config.yaml
arch: "swin"
model: "model that predicts nearness at each pixel"
dataset: "rendered scenes of toy objects such as cars, trees, mugs and chairs"
train_examples: 97500
image_size: 64
grayscale: true
crop_scale_min: 1
horizontal_flip: false
color_jitter: 0.1
output_stride: 8
norm: "layernorm"
norm_position: "pre"
hidden_act: "swiglu"
mlp_ratio: 3
head_dim: 16
fused_qkv: false
bias: "all"
qk_norm: false
parallel_block: false
inner_norm: false
patch_size: [4, 4]
conv_stem: true
depths: [8, 8]
widths: [64, 128]
loss: "l1"
targets: "nearness"
init: "trunc_normal_002"
residual_init: "none"
optimizer: "cautious_adamw"
learning_rate: 0.0018
beta1: 0.8
beta2: 0.95
eps: 1e-08
l1_shrink: 0.01
max_steps: 7400
batch_size: 256
epochs: 19.4
lr_schedule: "cosine"
final_lr_fraction: 0.01
warmup_steps: 140
weight_decay: 0.0
Rows from block 4 of a small model that predicts nearness at each pixel, named by matrix and row number. Rows with one number belong to one neuron. Each number is 500 + 25 x the weight over its row's rms, rounded and kept within 0 to 999. All counts start at 0. Numbers have three digits each.
After each neuron's rows are labels from the 100 images, of 14848, where the neuron reaches its largest size: "colour at peak" is the nearest of a few named colours to the mean colour under the peak. Only what is clearly more common there than usual is listed. The data: rendered scenes of toy objects such as cars, trees, mugs and chairs.
# gate: MLP gate (model.blocks.4.mlp.gate.weight, 192x64), inputs 0-63
# fc1: MLP up (model.blocks.4.mlp.fc1.weight, 192x64), inputs 0-63
# fc2: MLP down (model.blocks.4.mlp.fc2.weight, 64x192, transposed), outputs 0-63

gate.72:500539519560497427536430543499554499477507504496473527502500500538504501500500494505497523500500531485552476487500507496499493463484479500496500479537517505454499501471505499453501500503511500
fc1.72:500430467500501476501506506549499491499501517475500462477500560530497564493497503500498470503500501550500499504526498505512502497463504467499516498477581501502461478504503502500463499494493457
fc2.72:522515522497497500456476502515500505500481563506500541503504471513501520521504500489525484471503500500489499504494546496503434470491506530429475498492462464488532533471552492501539469498513519
colour at peak: black

gate.131:548471497497448557479499515500528499498500510542524503465519510477493548536457535491527500499510519498499487535463513462546500536483474465499513501515487499497488521506501497433506500491482524
fc1.131:483510503500501530499532572496500490500520498475483559464501463488470498490500510530502497501501505508496442469510569503570497547465511504522500503501501501510472500500444509497510484485499503
fc2.131:487517500480542514471504504503491426507485524481548502495485503437502544491455512513468524495455492517506476502495490484576510484500488501464493499497524499519503476507548544510504509499494494
colour at peak: black

gate.136:501469498552489511497575514500485501499504497505520467500504470447553500454501502509448519482528510502473485501499565485500546493501521485504462495500489499525478499486467500472545516496485501
fc1.136:504499501507502526471500499496501507499526462529531500504430502474509497527538509500491513417521446496502452488487500433500499500511501511510500552511507438487489497504534511500493514498510499
fc2.136:492500500503517515500500515443494563500506517501522504500480516511502492489593525499464550500483509497496500500489446500499501474527510523495499498486500499455497493508407498500500481500498499
colour at peak: white

gate.86:527506499579505497496502485491504490499499411543549511500469515448497476487504501503468553489511537494500501507485500488528496494506497514499476483454496478477500469544540504497500501499504500
fc1.86:510483500490513476503508498490500466513501456489502500500501486501503499523529511544480500481500497467441504504500495500501574500485502497504427499494497500497460511499520518430565547517492470
fc2.86:486499493508558550495502488495465500501501481504470503503458501496459488429507499507500498520470585489501524528495492563499498500500507502528546506499481503509497489505501458499456478520500499
colour at peak: white

gate.41:504493526566501500496500501500502534488489514506504488486469480500464528473512504497528500484561552512468511500497511463491500496498507532501457498530553433500499505499517501490492501436550500
fc1.41:501446528517506464468513500497504503499462533498500494492483478513500500465562494521521501422515538513490509493503499500500522500500496507492435507505548496495500509501508510505529500414494499
fc2.41:493492497473535546456497452509491566493503476506501500497497507500503507544483500500499496506475512477479504494492494466496501578500531523410512497460526488522518501498526514500505495501503471
colour at peak: black

gate.3:499557546546500460502471478487541430490493490525467487514472518515514483500561490512462519500501461483536482502500498497531458504499502499485502484494500524494501503552500509503495491535500459
fc1.3:498493500482487500500512500470548499520567509501510489503502500481502491501500500500501540454500497491500452498498532455502505500500500476510497536500534500391436504505522501500507461504501497
fc2.3:483500484501500504500500495502441505482462483513495486531452520501468476498501476481499404529500499471483513497500507528500500507472550511525492492512499492550513500545510511463508500565499500
colour at peak: black

gate.73:506490539468500500501520518470509503499498461502502507488499498500473495488468501503505579496484603485517499496513530492500545479497517501429474510474498488494474528515502505458501498497507501
fc1.73:462500460497523502470500500501485516520500572500500499500500500497500518510500500498501493468497508517504500502500500460467500500500500511486512575499540500523468500465498523585500558443496493
fc2.73:499502564475514499468495504508616518479510500501476498522540501493501500552501501499500526489532502509523478468502499457497477482502498499489500504487475491442503499533502499477504499500536505
colour at peak: black

gate.158:475498492470467543490504489499494503501500511521495457514514485532465501503528493464566500490486509492501503507459452504467482501512503507506498503509492547503513492463553558510582490501511493
fc1.158:486483500453499493586512501502509468503500513502501506502494503513556522495453499488507501479478494553503468530497500500533499570494500503477474494512496524511496505476499494432471498500455511
fc2.158:511505499478486497478495492499506592504508487538505499497492501499520505521532540479463504512500510494515460481488507435505495525522475475521496498506500542423501492500514448506475463497519503
colour at peak: white

gate.51:525500496500515500502505500500501489501449501456500501500590486464513510592531500524519501469500528494485503495505498458499560492500501495495453507509492493474496482498500539499522516468500500
fc1.51:496557501497500505579499500500480503501539470442472520491499491536490499466484499500495476513498540498505482512478492503528492478473539428500529469499553519483500512463498479512507482505500510
fc2.51:510478500443496491529500504549512509499496505499500489497516486476481500510498461500498493410500485523519501549477505462501520500462474504492485545532492460468500508507520579500491514503510500
colour at peak: white

gate.26:496506504498502500502533494498496500501460501539510493486468509520507503458500495496499502503514508460426506501429512494485519510500525409483500462485498521492531514500540502525522499480449479
fc1.26:530495517504573533503545524505500509496487495484502474504476486502519507462456532490477500472526541493484510446500480454508560488501500488461496495498500500465486500519498572483502501500478496
fc2.26:543492534478512515470501515489500524500501506486501471500503519497497504500459504521528519496497511501500522550505494509507499495473500494452460500421508498502539500466503527494492534550411514
colour at peak: black

gate.60:501483527495511506502482500496486539489492504472496471501480508501468505497400502479510500527518511407504551501521506532512516509506513518499500445498500459486526496501501505468490488497488532
fc1.60:478500460524510485507520499504516471502527491491502500490506496494498531556544500453492472500505478521451508528500450517511461508497502491505500540498499500551503472522478494561498505486568453
fc2.60:502500500485500520536496489502503504497512467498484487499499462507532502498470494530432487494500559499532422477498577440502500502519487507531495536508507498496492493493512516500485496497548502
colour at peak: black

gate.32:511595501503516498494499492500480501504503466560487477534467496497501494470457498497499499526499503500516501500491504503497503502492491520490506414510492532526502450540508489511503522557485507
fc1.32:458500503520498514511476493504461557520499580496499517476502492506519498462530495492488493537505525500498475495497546458502476480532507506489500507601525502491500482483481490513491505494503493
fc2.32:493524464546502501504505495500490495492502504496500469540516543493522499477502496501538453544491495575508492496492530488483500506499498463499493499472525559500544479500495483459501510485425480
colour at peak: black

gate.77:499505518529445550484397500499497497491518542474493514501494508480502479511517519500486498500488501456508506488493482516501513541488501506501514524511498551487479500456474509509520527547500547
fc1.77:525509499499506436499516495487456482511467539503500502480509484507467526525543487507519501506511558514492549485446507476570490478508489502545483477535516498462504499489533516482496499482511477
fc2.77:474521489503513548502500514503500496500512468488496539511501386504497460479518495500502498498476493480475493498519506510471542500493436528539505498510505496535517510552491479503487489501488471
colour at peak: grey

gate.50:503501548448525501472499493498517514502507480460531507444466501491510556517491509503494500493500543489510550447503461479524497508500491481500526498495503499511511505446488506514547498431488507
fc1.50:498514522478552536500500442476494500505505494486503500474468514500512500464500500499494500493497523481500507529510491490575494511496535458500597494507547499508519493451477502525507493489484487
fc2.50:478500505452521496514500498476515499501523524483496500493485500474411502482497498508464612514504506453526500503500494508495499505500507532501513505473467482548473499503507509501470505508507516
colour at peak: black

gate.81:508475527500460476532504499498502489500500508439502523454500538541510540504507512492499497500497496463506473431513488511563541516516497466557527449513507494498497498494499537501514503493525500
fc1.81:498498500497499571514505499490485500504438529476504497475502500501580501517502481499477500453461444495500508497503505500507501529527505490528503513505501500533495493473444509515499517427497493
fc2.81:499499501438565513484528480499498505487476468492495500499510522438522558561500511519463561497498502452507497499500456504489503500503508497491499505480457498494500508515482512495519506495506551
colour at peak: black

gate.167:500498523499464502529502513477505539500518487476499505491512499566508492482500514473455499471483526512558482445521515554514504500498500525506503523538508507496487507420505530498538503482506537
fc1.167:502503498475488511501498500500501500504494508485506532432499557545528497464524493459501500500453470501509504524500518500507489501501500501500522498502511500526488521473499500542472510386507472
fc2.167:503486513454496593499511478503499540489502471470493506504497510500500495575503497509510543506515526487485510474518502530482503501506499457448499478458500499493508544513509493446500515480513516
colour at peak: black

gate.65:426501500501489488498507492500499524509481517478500504499483496558508450463495491506502500499504506466501485500495472530498465507502559540500497508484505500499500580511503459500506528517569476
fc1.65:492514533500496565535518500500500496500521544494499531463534472493500500500503531510464497510508525513439475490503571473525493501499510461497512500503501520447516492468500502505531438485501524
fc2.65:494507482483455500499476492503547544479500492541495499545504498505543485509499500510506519497501499486495497499465518461500503494497505479546547499534470482465500492523486500474559418541514508
colour at peak: white

gate.83:518519508493515546503467535485500499518507501453501544498443500565515506497495501401500511513490498497458500475500503505500467506490499502531516490530500484478505479445484504500488501496490535
fc1.83:438546503510503509498502464459478518500509508503474528500500508498469499502464506537475503544512498466556470509492501500472501482500502475491549498506500517495500566502530481500536488456539541
fc2.83:529500500512503504499489563500506500491513498500552466500494504497537501493483535378501531506506499499475521470539500507499488547501484499500503501496501500474489455501490508503462500493471518
colour at peak: black

gate.0:503508519491497506492501457518490519508507447516501504468512488522567506569502535525481492501486431510488498486531526482500504510500464499543503540476511484508490508506525457496440514477502499
fc1.0:515493519489499490497512484509496509485526454500506485496508518479537499507451515505452500499520477540474527493569507497497507521496498502508501569477505450540483499561500451497503537501476471
fc2.0:524499484474531528518538465455502502502495481453506478502526515585498486489527507510452516502511500520479510581501478501501499498501453500498514489499503496485495552506530489500467487518478497
colour at peak: white

gate.55:523541486503499510499483477502491499530431510514514576443507501488539478501503461517488499503486482502529481524493500491525467536494456514531453501495469492500501497484470500502547512503458514
fc1.55:498532500515501535467486498499497504500477506543500511499500500499533418513492490515465500513495473517503501520493486400534500505504456500509494510495500497502503443563523504524499496518493500
fc2.55:547503511523465505562500504497551503500553530449501502497499479504527500509441523503496509511487470500462493487477491466499486499501502477544501493490452519481466495520505435512488497524499521
colour at peak: grey

gate.127:501494508503492497534501500419510500499501470493511502499499493459515498502496524500483606500539542479498508463507524462451519471499503499476494520489494498464456520498526501500490502502521495
fc1.127:488412484475500516484561500500462597500482518502500461500561500498485519500488500499496500464500505507500500510501500501499556467500504540481491522498505499501486501495502519493491519500500500
fc2.127:500550500497506466461489502512622513499459525477500500500500500517500524499501499513501533500500493517582502511500499500500474495507499500478502488499487520447496503505500472487500501460500501
colour at peak: black

gate.116:501549501519509471507501499498459497502479496488489493506497500544494488499503448526448500467500521487497498501521502500530496497500547500459500436534499502594515511529517498486476497462474504
fc1.116:453502503500524461458446500503516529495499528480460505530494495501497502503501503471511492451514410487543500499496445494500474509500500551511507522503529474495504500505515494508500501518555511
fc2.116:504562575500569534496502517500496499500498509499505503497540482503502499500487497500476473501496503503475485489478451486499488501512442536462500525483499558507515480471500498556505499495463502
colour at peak: white

gate.112:450441550498499500500535472491492502499503495501500497490528503469471500497499500500485500513500495502500500494598504502500509504514499544500502522458516525500473509507512527500456581475495485
fc1.112:565509447482500524525469507566487504500502516503495503526474442547537492452497503499517481499501499500505488534488478508500502500500478500522500497534494431524537473482454500496508500500489500
fc2.112:505441500501507563499529477481461508500516500500501473502620500489475500507471500500510500527426492500451506491500500491484506500500541500500506498496500500495500500500468500506500506497500499
colour at peak: white

gate.10:542507500522485505490554507509493507515497480494500494493538483534486481463557507486509494496505496499500501511480574477476496516487536551489464462498482502500527478520498476499470517434480456
fc1.10:498507499492507551444497504499494500493507529514555503481521511494487506504499441484549500500498568489549500497469513511487479504499486477490527517486496517468473516446492548509519446501493523
fc2.10:559511532486503499509504520499470490503506538500491513486524506522502524516522486503519462488499497496501487515500471431543492470518457511467485473504489459481494487592482504492456500502475503
colour at peak: white

gate.108:499495499444525500540573479500465557509498506502527490499543495463541499475475488489497501503495502466496503458541477477491499494502508497492535543488498499504484479481462513546472544516498496
fc1.108:513431502499495564501516498500495500501493499548523433499501500503450502501504498482518510515499526503501481510546420507506499493510541503468509502507517501531490495522505500502437497480524488
fc2.108:508500495528501503492498492500503499498509468506497565462499499471496503491504499465538493511499495507491461476488501418474480499499422523494512522518497496496525498534501461538508500441506545
colour at peak: grey